Weights of a small image flow-matching model: num experts 16.
Rows from block 4, named by matrix and row number. Rows with one number belong to one attention dimension. Each number is 500 + 25 x the weight over its row's rms, rounded and kept within 0 to 999. All counts start at 0. Numbers have three digits each. After the name is the row's rms in percent of the matrix's.
# v: attention value (model.blocks.4.attn.v.weight, 256x256), inputs 86-171
# proj: attention output (model.blocks.4.attn.proj.weight, 256x256, transposed), outputs 86-171
v.156 098:512454511536516496464479518512501487504467526527481483541500530532529521478496587503465519472502505484523499475532496459473520478504492490468456483474507482502490485512496462499486522456488462457522532506496479519521485547446463542479455522450505538469529499
proj.156 093:502556435520475449469454503528494505499484462537507508501566532489491474519508481549478502509517518485510466461510515457527487516486493494499523507493505493489465514505491483533453539548484483511550498531485515530549499515524478507493515481455533524504510512
v.157 115:493509484487519498521504482508485465474508469496515516547552498487508510503501482510444540501512499531483501513520505480450501475507469475476519481505447496463497490467459514504491504448494458492537511460477524467547499497522524513543551518512531446516474485
proj.157 099:453534521508491510468499515506473525475477506505497501498519498460505463501521534469465485486541497504518490506517509508530493516510497531508427500559493510487546498484468502513487489535554554540492504504491480496488516517538530490523503467465502508531523493
v.158 102:495456508535508533467512513495482502503479465483492493520524506507542513486529567491539506507524483508473487533485482506496503484510465503495542544515483466465501501485463484492476510425568496459531493492478497538545511543510509556465463483527524540526538511
proj.158 091:462472462508479473547491504496485528479522537551455489505513498493512497500512517531488525477498502496461502453491527511481470553461507500519503485501499486524525491498488475529498502485500538475493436511495443503531480525504501490516510484508494499488519469
v.159 111:502484511485501457457461540492510504495528498503514507502469506516501501457463510549472498446538544503556475497492483472485507443520495496491474486539459533494529509516507517529512499509482518485512487482466451437503513520475507498498490509498464472457519529
proj.159 098:449517506510493528473475525494488488521502482507494503473491502497491518470486465511446491535464511531456498517506472529485514485519519492537518462486510513494489500461488498408467506485499534492492493545487481489527462495518514560526465508501516480504473493
v.160 094:543452488528487462471491510518529449524496508562498529568523525469462514484483487524515496517501494505528492476460494572501495488505485478500466497502484499459478460485489470479504524496503449502501479472488516470518479522497495501451467464523511494475466497
proj.160 095:498485523498517473516550509504518525497481463504513510545522452458554488484492511481447483526486486493496484447504492533492519548483498466538579482521473471459523540566487538469482550489531489498495484508488500504516509473488506506525447518524519518511514491
v.161 110:511487523494523484528525526500467499550493548489480516486500503548461500494499553529545493523508469503569476448518505470480460510490498514492477523463482491487528514482507521537506525545504526502477471533500500496480507467505489496533464502476529516516512482
proj.161 101:592471457492496497555497463490486456508468458504471513508533518526504521506514517497494509490499473503498529536508506522487449505546517447521508469439488487522435462496500487520516470471513482479522470512488504489517491511450535540503512517492513517507530496
v.162 107:462495468534487471524515496493517455513497504481461480523492498496486469476513494555524453518443470505519511492509507501520489515511478553444520540556537472519493468496457444502494433520497492508543492477531536535496523470480565517490483481523511501505489496
proj.162 094:528481489484533561504486515518528497533501488465533482425491511514484492466501456495471467460490491493511514431491467521478461513517518533515512567479535491541476494545500506531540472504493522493527482481507561515473514494484500509485466487523498482511483475
v.163 099:489470453470560468516517493503506476484524442479455499498503484463541506494512468530493529537494532527505478486483494499480498490515542517487478509505488474481526545526496538533488509498422483515501529484495516516500499482490523506519511545503497500495525478
proj.163 095:470492502460493537465487484504513502505502479496485457476546503533514547472554469497520499493503504482490497518498477490453489502541526482498481581500514531492529507526536504502508529537469489515480498506533469481490495514546503506461493514504470506499495480
v.164 108:526533491461505529528505530514489487542526475498508522511484510519513512526517507482511513509483478488531482481496494490505474507511504528515501496508470461542521520495474511495528444489428471485486534526488520507470509506501499497531486496497540501473508486
proj.164 093:458511483484506520459471474507497498460493470463534507532469520499528455505447478521525499502495508501509514494474579507535494504481498530520504531473513499515462511506519498485547490558483483520489525473476548490524510494530538572500530504497505495550516484
v.165 107:487490476462486491490510493483518513544469480503534485499499502501493518512512541452446489489480476487507504512559517494523506495494504516511499515445474487491543493477524476460497528486475479511511502485530508498547483520528521450514538521489449515487525489
proj.165 096:522501487530489479532473509504521502519501547500489512473484504509501551512525499464469448554518526505510485564472492495514519528542482503487496508469468487472496488552518521496439475584474452508486519506515507515489500508517510562491518483473488513506482490
v.166 107:462488491485498463516512500502492511461517508575482502536519500501454490494512468501497536527517508469500480489488514495582500458525460496500491476496493487507497505499543511442529533490493499497499481541466476507510541532504493486482499473515550479475472534
proj.166 098:521480510470484519477494509511489541505486497547502501536466487530498512470529500470465507490522473526503501535528540498421487506497518474512515469590512468542474510522450524480500519454490483502512496482520541506464496527502478503485510532499490483484469513
v.167 105:462513500482473487474485514462477479504486442489517469473469501503473488485494521467499518479531504518510491551545494473495532497487533496488524480500512488472472492464497491451526483533541532542501501508520471535500539471502519544474483454483494470497538499
proj.167 099:506511495485502476500521497504514477526506497506504502474455493544519516477488503473505518498524499494519508488556537485494481466493542517489490462502494473508510479508439491493543519526459495519501471529488506516526540485506538529483545482553524532501495466
v.168 105:542466494505511511498468508510521482520472472528523493529514509495490483478528490518521503519523514477521515529478518499546485508513498500490481506490506454486477473470507468522501484490553488531490517489478522494505525481486501461506495547546499494497480466
proj.168 101:504478530482520492472496524503516520496483455497534495491497522557514519480491512498490476509505474510512481453507450501473514554485495453499570534518503505490503497434502511561518506512509453482479505548485514558470499470529490493457473520527514501504543491
v.169 093:486559458478479509507498505497464516489530558499545462516488474501497521522540491492484488494471506502505485503511471472529517509491491519517480498474513469498531509545505505570514529553496445465516512493485526493483482554498510487486529499540492504491504515
proj.169 088:566506477492520526502494500495522503476528500473474506494473470466462472472492521498538533468499491492519483528492510473530542479521512489509465496495488483506505502515469496505541537490545526501510505559536474506488496472487495465493443506485543495476524475
v.170 116:507506475531523502515480510499469537523466483510485487518503495509490491481508490541527477516494502524481480498495507497508493515484496502508535537461479477511474482531471482542483534505483463516537504495501461478478456503491510454480493484485506497533466540
proj.170 101:545501505491471449539486474495503451534538502456505483493498521484496496473499482609564504543490495496446474467548492477541458492472492455495538470540506465485540506499491499507517502508517519479521502495498461469490509516559511470538544504489515495506500517
v.171 103:480537477507494492450509510509488481486517505527489513464522476498502470474518557471499482501436493467489519568546463549531518490527505487534487455475503485488478456528503512505480489516512481508531548501489506484459477495465500519485533500527501457456484514
proj.171 094:511460498551475495483509489501476538497531528522493528527477499503470493495537535516527524530519537507516490462473489497530546476514478536504495441527464476478506499550504470480503496495499476512473491497488494512489487524495481464524535487499490518473497491
v.172 103:525518474543496513465501543535489501508467476481487500510538497473512544475520496463491537522498526492517491561531503542527501498489524501498467543512504485478513502535481491510529479453481481500537497535487497498506481508483522542473537530484515459504501530
proj.172 095:463546466513496503456471489503492498503559457508518499531506476503514500471494497537447488483490523510507482489504530479509502520499542514489489469534477442449575521481506498519528492527494503508496491507517473486553501512500499542514470476516498525530532513
v.173 101:538480503516500488500490494507480482526515453514487519516513507505492450509484479506455531568451496534480520495495473474476482504494502509512546485494491509493453529481485495507514488566500533496547522503502485530466524536518467524498473486471534517477517487
proj.173 091:477518488477465492466512538529524501555497449484484465501468459504500483527510503505479454489535495488515522479496491501483504543479516574538491569480553523510523497482484538530512505523459542510540496511494505506485520492482488520480537478494486486481503490
v.174 110:476525481499507500461514504534468486461543480501515503496454511474572483482518558476540550517468573509485514466485540512518490502510494505528528503505541495492484533496540531506520506545516507454528474497520520519495533562467530523495536505502492542482534508
proj.174 097:521470498509502544464523522539512521486527478519505518471514506474533518489527502454518508483468522494534507472500506497498462509471512508526560496498496505482538486530485519511534508470467531513501546484499475506567479506502497482477530510474507505455524489
v.175 105:521461519546521462509521467527456476503476477491490477463454473505484483477464478485474482510535505508503496525461516549538528465508522499516530532501535478485500532487474526498524497451495515513511494501483531511554507453512478513447499491472514494503446455
proj.175 094:459484506473521525516498510495499497499513497512518507497452465450503528500451526532440473522515501463480470472500479546477504489476520497485485540479491525461525492496508479536509504505515474477515513431531441518513501497478508515473522512528478494492487494
v.176 116:516498501535477561509488518475506519473525515530515499501529514517492488492480470466456491509501538507487515510525477477512478480495507483538460489518535462480507465489451497551499486467508469546505524495525569500509499490500516473523506506495481498417512496
proj.176 106:503512460490465486491513478490524507510499514479501499457504498482517483529486512518540455519478524495492524485467512476496501543530501525543491455496502500511470517502510515528449486485534497481498498477541504497492473473521496514502513484482482452485489467
v.177 108:514476481474512470475515487526510512435483496508503558496495493495479493505522511510529500532536528508499466520516496520484513545508500475480457501478506477492496503521470481514501581513527460486438477516495548502556512515460537525529508523546556483489475463
proj.177 094:509506495508505479494482508504513502474435516501493516536542511537501466486520484510510514523508497511476503486534495486550585511523494500529455508477518501477523513499473498519521497501505503504485519498466490520528506491477507495484484519536465494470520491
v.178 098:476471525493514527514517467447460503491521501547506556470502516479518533462484471511531514507462492498494496498549471500476499497495493466502505426469497485512493479480493522472498521466551508507461517469493560486454499496455492482521491499508485525516501470
proj.178 090:489506531489471510550505512521504523548502514516449531471528527484505501523511500462464496543524489511470501450522517533513506534448487474474473463513512524504498529490473494493471508523443526523514528487460469490431509480447536451503523464524485481519521509
v.179 104:548474480508519528514495519531498532441460489500503517556507523461497493464513531501503467536526551509529495455486562516504479466500496459506501502478495519498485478492464504500521459513477550492530462540540468509486508468491552472498514505460460509504511506
proj.179 093:470474527482490457521464487511515496497493507502476497532508509484494539496433454530490502520448508487482492493518498424477488559464503484497506456481476486505554515489481490523539498516489502526482493490528504469486506491531491480508511503541522487468510502
v.180 105:545509478529546467534529508504469497476511501484463506481465464493507500472529530512465521520525512518481530496495549461452514507496507489483483481558508490536478458533484488509523457514492467447457497489520523471485466458518523493479518496504524511489513473
proj.180 100:469538496508494512500448510482501481558497508502492518506500519454512559506474543493498496487476527484461494468476444468515507456506516520491490486486528530500504512467515503564497513530512484509485505522477498491466510526497477483496518472562529493521519489
v.181 118:499480487459503496487498504462539474512477534498487479509508518484495524487459501495503521542479475507518502472460551517515480525500483522502453466493513480509478497502508499459494461545509544517500534447506506513521517501488516506516498483504497499533507501
proj.181 105:490462525509496536486480513503519520497487488495496493489480475524530515470485489526452493502507480510493517540470507519461429543504486474506548478465513518518519493517489493499502515514531491501521484502486449506472489478526491527528475499503517467459480505
v.182 102:461493529567532516513513456506545503513487461532506442555504511536497516480526527479531560484470525513483508498497525521564555469530496495500478500505467523501494519497510523518522511503510500463511507526517481536483486485560515495515509510493475496548497539
proj.182 092:456512532470496508527465493513521504464512509463478474530530510536503526485500505471476566452477512486495478537514510493482496512522459469516519544547503490482529499482490468500510485499527464518500509504551503475513503507507531453475511505482468492491497510
v.183 098:479527525498513495482471493516467460476476443546466492469489488506506458479466515503461480490495533514458449495541500514503519519500492499517512494452500482468500498525499497488552512523479482526507482533475538500491520539471470493516509463509560485530463512
proj.183 088:558491514518517507504544506547521487531494462460536493512559495513529509477525540521502515495465542508511468506518509496522523479540509503467524504527487455441510485523508504551469473497437519507514493486489458494534497481518511486551499527523477523492493507
v.184 105:483478497481473463541510452525477478506509510507502489523563461487471502464553476476548541470556472493458503526502474520514541489513497490507521503517504507524491503443498527449480469486488483510498551456485537509514508507517492520454463490524474477502443496
proj.184 099:507490449492494490488500513490508540526519475527486500517493483509502506462493543406501503501514497491491492469502474487499488552480484467487500472514536522510542545508484479470503511495546523518486485459518504476500501504477464528493535495493454484517472480
v.185 110:480507488485528509509506481518471476487495514539462530498544523477507508508456484522543452494487470517523490534493512490496457503512498497495525523498465524510503501505491524546485532568465516479494481493477507484480463517507525517504503508493497495524472493
proj.185 097:435507464517508501499512520480475450522490471497500478462522509521499461482525509502544469483477474479525479520502509492573494510497518497490527500510496477520448496490494477504558505491513515486498486454480473500483540503488518594526526515519534505465470487
v.186 100:482515488488505486478514480507484527531475474466499507494479458532482496528480506476529490538453450470461530517434523496530475537471520555508459543503491500479536496549542526480516502498499464535528493506539524532542491503485544485510456506458489506462486525
proj.186 092:532455478554517484519523513513527532494466534541506507447536515524468536481499458487478471515462504515487510472532502515513528443527476515504532479529494477555495514563478513460512466509463478484493513464485480543544474508507489498441487520517478479481536491
v.187 102:502501496479489496487458513491508479510460491514476504474449576488510538465503519507451495507539503508471501461490482513493540498510506517511489499516477490503487505480501481533482533468525531556518476508533470538482528495474532534548511531478522503524488512
proj.187 094:535551509497521473506485510539476499525510472474531493504465466547512476527502441479474510493483527495508489563541505471522516490467529459545505515453494522478507495511478496509503491496460474528471510510497486512500498514508534520500493480496480526492497498
v.188 113:492504522484507488509485496487557518493520484483502483486503510536442487524497471508546500541505491475503459474494519506496525489500492479473509501474493525499493465490528502467483504511535504499460522540476509472535498458483491480531513503479528515447453516
proj.188 096:472478529493499494499488504494535523507484496513467497522509513482494499489469527528540525530530485513482501592491572507482539465491518474471517503524506471516418501522484490470507495495503511457498484470467491503475527503507519413487558491484494500570522515
v.189 109:538491515472509493499522456483504523512511499511455480499442463521444450532484481493531485488509526507477498493469472521536496503483516486513546499527506521456508478520475521475516493501486512499521502536480484500487494476500455500464461490504484483432473507
proj.189 101:495464467488490526468500504485469471490501481473516503547479445480503490520499486552469520516544469493499496469490522520491494477496513536442483524480534507519552539546465521460550510516481521508506503453499498516466489487531506505522463492510520498479504493
v.190 102:540516464511432486523526514505534517500509455473486482456501508490494477477492484541490465485477489524524485495522480496498502525496519527508505522497490471494466483497496454517534450483495532526492492513519455475505530502502495517518493509472487525500434466
proj.190 103:544496496488519504553530475488510447505501498458529488504523482504502540470432496531529458507490532496554508486512480472494483511563470560531515527481478483482507518521513499488505493472508510528480483516503477516519500493483525523481502520522495489550514520
v.191 103:534451514501510473513490490529533501498496486484495493487496555472521475522503475575493470516521520493491536543490496490507459474491492539518535559470524486509484531465497467509505548504503541478469491485544464479467524476457461457502503476474519520525471516
proj.191 094:496522483468493491496463513526464469512503483486513494482473535515478502537536482550544448464475468503549520501505493525515462511515506509482528516475534556482515512461530485502523537529488474482512514509477547466494538507515489527498499469491473523462491517
v.192 090:448517490520543484493547497490504496494485469464512536466513525497480461496517527454510500494491458468493526540521508472512459516503512529510541505470512492516487523479554514514535503519502452491470487464489460530500522524509511502518458517489538524501486488
proj.192 102:473505507492504508475500516470506546506481440468504480478457511481497582529478543440494486530516501506546498472528527520477485488541513471540509496498534488528515524517520516542490497532480513516498468486506504508534493515502515540482485511490501503495475502
v.193 092:496495504455461504465495434481484470541491526515514487495510450508519490513537484475522555527505506472489460496499508483510551498498492485448517462490498487517502523519485506500483470497498469486506500556481466470503525487515507503499458496484492511470475513
proj.193 098:472566456512518514466535534492493489537483479479489482531516491443470504513504490518472522487479522522504475529472497511494521512511466445537512465501482478441534506505542523469468476507517528524495506539519494504491508482508500454448452477480523484514447501
v.194 086:473564509508509476489503472481506470487578506477516491495503550535503501492488520534491481529481494482523451511448460523465528499524510406471508518505482476476510519495516530495509502505476504475538502498467506533478516528529511467497509527455492509535507515
proj.194 100:489520504511486464469505500501496519499545503491469519459458544483497505496506487530514528496556523508526462474436512510518471482487521520450521492486503479523509532473554503516482509505523520494464489489499502496513476526476499501470524505473508498537526515
v.195 095:488470448466521548488525503489501480518452493498519527465529505519491536467485505502461495500530492485510511522545539505466560472488479541525492480497470516481506487489480507489492539487513454492493470538499484520476474495507536519522559519510494521513522542
proj.195 102:462561451498492477527503504502457537499494455472512513511512488502477465481395517527516476494524504515462491495475520487498528507495523490498507524579510510499477520481497529474527505461477526489476501489500518509464505520490492499527541473523506496478558480
v.196 107:505484489506497488508469498525510521526514505514530525471482517505484522498498484480478513453523513468501502458519529517527517503485478520520540494498521513522523506509477498503502515512486494484504456503503471501505479544509515485491492483514479523463501499
proj.196 115:469551455498507502491520502480492432497502470537496496469511523464464519485509491464497473492487522502488517488499489537405503495517493456456495514536503491481455482530515520560551504490496454485461521530504514532456512511505498487489500492540507511504518502
v.197 102:481472532539512498552510486486580436507492502527531442498499531503507508541499521519498501552466453508445504533496459521466519487497509485486488484516509526513472497495534480512515488489487558526487491502514506511467479488512511492519503521458518500483529492
proj.197 107:490492501491482495547529478482516616511519550513562490467529514538496484542499517487530519596509489477492515481448512449520463518474510577506512504492490514556512509498510509487497500480473496486507517519495508522543509482522497494489469498492516487500508509
v.198 091:517516535524478431471496491524496521504443501479564512529525521512559494466520521458489489480511559445481527510492538495480493515471476504492529440461464490467475521508485529537535513457493507495525491509479523510473495560466490490514468490487471514487473536
proj.198 101:525505518532473535491544491530509476482443519469491506520522498515547544463455519479509503490474535526516489511475501515510507517538434513476488487485495454530520508506501521517506540497498522512476513532517469498483493509527511461464513538490505498518450485
v.199 090:503497497518532476521543504548538550514519503454457492496508507472537528518529512488466487485461549478507520486485522542526547508498513480472531460540496540446507505519500523494542519504488467500528522457485507515514494465506533498527473518543465493461502565
proj.199 099:540467520510504511523509488513497442495478515474510497479526532552506502508529489496531479498546530521527536545488537540461501501545541496464569465454497506474482541484544525469557498476469462488481433468510495497507462544505503522478481512537486513518475485
v.200 091:495481526482504470491461516486486517525475501475479474492506480583517476502467465472509490474536516469474529502468463481509507477469507525456506494513508475513466533520504522509517485464488583492536473534529517488441465487485461527465496464523491525543464518
proj.200 099:495487544505501487526523492518528534513498539479490478507526460524597539475518505505499551468516496500502499562477449519513570485504479515556466452506503531532478498515500517482526509486485476491506484496492486517519495517515493493482475426511525502513489523
v.201 087:486521540499492511513483458498483513499465503443458525490503575527519539499499487492524470492505510496543500518463526518496485471493512577484524510476538445491538497488515511512413500500483489487515499479546505519522478533499495457504510531490492525544503541
proj.201 104:492511580490482465488496502490514514511491462459518503486475501507515519494503452518512458522496481501490480459504522476462497478531492544521544534551521495531507508496482497474479508531516481464471501529505450487534508508468472565509520493498510504465478492
v.202 088:498497490493549522495466516492474499484459511513512516488520484498514535523505500475496539467500445500510445495502539468518502537493492535569472468536492472515481521530478521543551487497466475561492534501525477459483488499511527499516461527503480501508485510
proj.202 100:475498515493478506502551486516523472510512537495511481553488494543514469525480514494515487515493474517489485516464489509487488520462453508481531466526473493473517533517522462512522517458463584494505482469486488492440506485516472456486478512482484511477484515
v.203 095:478520460477474505498500530512473478494533550552494539511529532470488482562492516514533514500481516486505509515461528467469516506472465536531502533528525477523524473512482469483432470460508521492520463439538497498507480486460522512471475487472469518489532523
proj.203 102:491533503499515515517516485504525454516508531528495520546541547552505497556498464480502496505519490488520511491483521493528537491547469513498539555515483500550467521505492536443488509469551474494504517510515491501524498489511493541518492485468463466463534490
v.204 103:508519464519505472512504493484522497541531454508483512500539485520498514545495490518507530551500467500483491553519497533490500506509529447479476486502501513528481494472479462518512485485463478510493513483514454494498508456538511447468515555506528487499503441
proj.204 108:532519485497488454508507492513521489562487484472505501451530539460501481517492484526462522532522502493497482492449502545529470534454526507510503485451498507471501476507475512492483489478465557517524500480521490535503511484485508493500469530512475484482500501
v.205 087:514539508544521504475560487487449493484513485459474505489450511441487450501479508484484482545443474466518495473496499545512511508534473498532443465467491523519430461463503490496524512519464538518503496511485498504512525479490472535484486513537502508520482487
proj.205 101:503489537485472455492510498504550498463516457476485503530477512494482484477494501521538501529507489513483485545508494535522485523510520442501466450506487493462491492442483475505496505548500532511502462503515479488533479494520493471501434521492529487491465497
v.206 092:505496500480490528494453460493473500529503502544470524517478533496493469537501497497470490518519487504489461507531530490501479477516494476492507536489552518502493490470532491475494499536518520483522513502533478517470467488494511507497488522532550483494495449
proj.206 112:542433476509505473472504490476552473539527487465491488467488533493502465498508514476470510490455464502499492480510467511480519489488529471524502515570505503471458471524549499515534504513469507465496478493467506473514462490486522508468501521519493502493503494
v.207 101:491470491525510491487532475468497506473480497462509442509480467485505489508516493529482494511562480508519492516537489464481520509499526499502527521490495529531509517478461468493454529508498445488551511521483498506532459539526528455500470525505507490504442493
proj.207 108:501507483547523524481459489449537473531452497475493478454472487500515489538509507499461501479496498502516484499514509485530497485504485461546510490537470501469465543462468493489460517522506536486489487520508481531530498517456488512453489575525457519454544521
v.208 082:487501485517506521552526518503515524493527512506519450537540521473530489514460466489487494553483457517484541498453510474465497525480470510492480495472529505493572497510493515480482513487478515509525532487488539482509507503484521471487468484498533485523501481
proj.208 105:513485524495497502514461456485463489518511488512450514487503503486488490515455477478483475498502474475491502463531519444519511492531495566521478507486512490454550480553483483485508512483506499511514500522517443476519504530533469452500462492518511471503528515
v.209 084:514459496492479495477463523530493509459526471521518489519503512457461472488482486484446509497464533503504523508454520470484535498524480524487472471535409522466516503520498531479504506476528492487503476455544484492514532492486493489503488549486483457545510532
proj.209 099:506493512481505471490507476504489487493506471511489465495504490473524472495455480489554511540519497508478505480465548486493460480491465438453472485501513486498512484492494531462553487506549536522506494478499507481504499520469521486502441483481475521436515455
v.210 093:489484489511464518471465496508497486504505485488498552544531505479498553465527487489503547536542499483492504526462513491488480517500504526540458485497548494499464493493494503509482515512455474498494505476516518491498464497493482457509517467516484503440542467
proj.210 096:515501452488497469505458503459487472478467506501498510507484479522529476480479489479527492497503504523522489436504503512520499503477466530516460514505523500504467525504453506487454525473501492484509444482523525494507522492486490448473518494540499487539529462
v.211 093:511540459515509506430503532507448454506507508490486494497507504521495474470496531502503531499475552511534488507506474548531551518498510519496497510463510505480487524510499476535487527505457508488481515519413506509525541524487500521525500517519465536501485478
proj.211 107:479500514473493525471505508494504509481508505499513499509476536476519485537509498462513520484520506481502508497506505530510532498481528528507520495476504518492499515504474493521450489526453484507494511489535477483472503474469497474473456494479532480517497498
v.212 098:541487517520478485517536487505516523536512537512517502458480444492535498496514504480524498515476531494514497480486520532517539507508519482470457448507506520506475482522464482504506498474532485497493509480538459498529484500494475502507532466521513496521491521
proj.212 104:528517487481510487520535510545486473528506471491467488460529457560478490489517503460467499516493537529495511543498487508483518515526532485443477480491509529489470464479536540478486516472515515517487482493478472471472495498549464508506480496509511501516450504
v.213 089:482527491528487524483489483492548502508537510466467475500482504540478507508473456461486457473508499489477526514511487554473479509512522495515519517486503510502525500452499487479517540483509506472522516502507507495514511523471493485476482505477503552509485536
proj.213 105:487482489491484468477530477483478484514525519520551529511508525507481508553535499483517457540486502490474498466458518512495474466492543487501483497549523532509493502488493494532523513482537504469462498517505502501523536517529533512502518507466552540494519477
v.214 101:508428472495525502504507505512478517508505452539489512472495523542514522494499475458488477541513520482501534504481439464535523474511494518506509515475497480514473517510498505520532507533513515495480514508549552453423550466488504487539497528521549537470499495
proj.214 103:524466510483480549539521510482496548468525481501492493495513519503506487517472551453503522539455495515509494460484411502486509492484477503453472504528491494524520502537486514453516496487486482520494476502504461486529477495492491468498479495525485473535499493
v.215 095:576488538467506499552501464508525497501463486510484459480515523558528476535483463485495490519457532520519454479502491484523524522512519465442441482512481508538529508480521509490469452502478522495506494532490534531468537484449529563476538495525484434516550522
proj.215 101:513523520490461496568466507527475489481514496527524506514501534474494488510514458518502538527531527503458476530477522456510516476439519498480479511522517523542511520481525545492460499493477529473484528499508512516456505502538506480494514486497485520495519480
v.216 095:511505519517466524515479499475497500514515525519465486553517476572461472507497485551464507480485515505509466544515503521562511500514493481476495534499528458478519503533497518512532531474502524501526500497549518496511499497442489465500529537555468490504503474
proj.216 108:460562541520498473525526488502551470495571500500490519495520506503531538463497475563504542525492521534514500476483508452453500482502501516475492488522451441498478490441500467510570443483484506496458513506482478517555471514500530499546521493490470502508483507
v.217 096:504476493511491547460479529515499493530493481469483448494475517492495484505493474526491523482490443544491510484540511448496489520484507512491534525474461480515483485496489498483507457499516481520580507495474510493494468492531529471507447490506453435490490539
proj.217 108:491503531472507536501442481485473481538451471504522504470481545537493500514532511522475521469498525471492463514471555431524468492478492488487502543504515504511454493504480539521507485493499505448520495484514498482555490524450490474504496487519489514457467514
v.218 091:513581463515499527484484519449520506527467464462496462518484472454487516469470498521535510519538506502517472508448492451466509469504504503473549497497552494501512495482491465483554479518537521476453500508520492475506542501509504494473489482476478512479498508
proj.218 103:510527477499486486515513480461501548490456479506479514508525570513467504500514512501441509493501503494494463463473497477514527481541496427518531475471520518483487456527473495485488521526528431490479504489494511472514500520475515533504503528483515474532477529
v.219 093:525502466494501535463470474533495493531505491493507531482476471521515522473511502448561496508527519484527496540501533491491506491496475550495553511522462428542476507478512522458541515486491464469520470518543479496461485500481520526481497517455528496456477516
proj.219 098:530534474536497537499495513507504520532491493485502496504514516508472517530473532474417509504503491512490496532468527510509533455511472486502462565511458467508459520487520494463536507462506531521499522509455507526486501486488524493476522499515542509493466523
v.220 101:500493486486499506481502488507485518495476511497522501518518507581477495519501517493450503535524525509449503527488439509555500481517483548489452507522496464479519503478520521528482497470489507497465501487508558484505517475505477502487546555528535522547499496
proj.220 104:502484556505508481500510520490500531489513538488474506505506473461506531475444492511527506556519478492435499473508493509472573483469496544517504505519484514506541470518475477464495507490439521531537519464513491459551488477516522538517531508506544508510497494
v.221 093:504508509535466477476503496482529496448499486527505497457526506527497505481422482475525491440520490490529521508555533529489470499520522464502467478521526542493528509502478526442469503489515467522532475514501465474583455516490463512505480486495491485489460482
proj.221 098:503517473525498513493516495553535475460512480480507453452512498499519471503532446458481475455493491490534529477478496503476487518483520506498489486540497537488463488494496490463478485495524548485516512540477500523501517512513518497483500488451529566486502511
v.222 097:492473492512513461484507475511496514448489494485536524516478483549489495493513488539556494512525512476483526503494501532475476491474518514501526535516458549496508478470507491515542501494508479455535481523493534474486449541516536512493508466518485496482475538
proj.222 108:500515445495511575508472519526496511507480497478502487527480521475506505531503485527433475506473507461499486545506480520524514493481481494478488510481499546502516483457521508563504502500469467512479533514498494524542523508488504513478487503510494472491482531
v.223 103:513555472497513546490561496519477498503499531497518507509454505528512486488515508536483496454428551495524526508509496562512515501513544465488446509535477457511510518505478531521542507517513481515526505510509514511518502498527512519519563497519429495480534521
proj.223 107:497547529479465455499498503562499480495507488514502461499455528542504536492503493536489501521557520484532534507491534470490510503478539520466496562435524522514529480443477511453515484505538529534491495473497483473511479522478471551484528499478519490515517490
v.224 098:515481512469503487510510487481526544428517524516487488504467535499536482515515468532490493508509505511516493480505530442506498485491481537485510498483470482492504495495515528535456519506500509486491531510490509491497496482487516523474545537427484456483443501
proj.224 103:513526505496483515499460508486508539503507521528526506542444504495517501552505513505514509481529520510493472497531529455483464518526479508497499500538475498529524505502520528542495488489500429509460466491525511481576504504514484523495530511476427503520488507
v.225 089:500445508486463503481535504528520478529513489497493497490548505462468503478476492498483484483468520489460487463551531501465467496507488513475510500512506492504511494520526481458511491530519521530518510501573480474504513488483549466525501494479517469471509494
proj.225 104:466536484504535562542482537511497510545496487491497520522517507486446540490494519489530491502507504528500478505535492487519484467484483491464498498479501508477500492515517542507516493532527475510460524534479504503536472496482497462530505508541504514495497486
v.226 093:491482489489508515525450531557474485539513486498531490495527482565483514482492508522495520465545489494505487518491506465456488474448522498534508480558502474561522485503520464500455503475483496505521502480486544507504506555502584512492461504486447491510502488
proj.226 108:518515470502491511499518485482486493514494489527505516495496476480536520432427505493511524420529519482526477507481531510535534541505470505520536495503479510530481551487492526482513485507509491463467494511522499555514520518502509495565513486523502479471484514
v.227 102:486465513506510542520534478438504538496534504499490497502502514547526485471540506498491486534494484504485483489553420500461528496490487485497507459484499560462500470446500504536438525470521536496444474545459463521444513518510494470521507484513523495522471478
proj.227 108:482487507503523472495502505482492487531485489468476516512472489518539474522504496490495524510522532526501486508526464488543521508478499526528513487510503509425548472503515527510452496487534497536468517544512509506482483496520498475513487497517504494483532496
v.228 084:499481497489519469479522513516496513513522511473485487520527501473540491555520506523500521560481489500536492533482508533494487492504487462495494515546526444524505503456467503469500451487509489501535510528540493499522502475498592471474505510457455478489513488
proj.228 095:506509522543477488467470493492484501534490503498487482500475557468477516533551484507491497528501492513495495491464531520510489535502476524508496454451498472473485517535537475493490504514550504490501508572490548472496501498527491495540508501533447487533531502
v.229 095:527467498509479517504539517495515539553533492528516477482503512477470508453454461526478510523483520492522480469482452528466512524505498517480482502526523477483501494484508507522521508519546486466529541455524530481519490468465473546492468491507526482477516516
proj.229 100:520518537515512470540508490499499501508511468526481501468538537489459510476478514497538471496481516515494486515506485527520510490517488441458478530499515482520487454532536485483506499452511501501518525449511485510541485510520482499480497498557507492537493511
v.230 088:463547492520536514537528533517505530528512503524524511515502497486515498522512499532487481539512522519473508524529506485506508527496524517496487545516511485547459503506467516503538523471494515479504536515497502496487456518513512488491538525481508494492514463
proj.230 105:518523533511488482466576486503509508502501472543484503525475501485457512491569500476540484515472491511530513499500500454510504496524534540520510522506502492536508497523484490468476516460471503509511475476481532480497488471500490472500552484478478498528538489
v.231 087:512531466502510500514505485480489511504529490511475528508524483499484482535483490514550473501497485525517483445518498482507517515482480488511519457483504472529447467459468520484480476509534515519486542483497505519494496477495465462542498479485511494507469492
proj.231 101:514537466503478488527491521505517473496509460499496478500502510517456476534491476498461516494484502484512528530470548481512532482526502502470498514461504464475483485504499474436519533489554480512558469460503476498549522513497501482529489506504496524518496510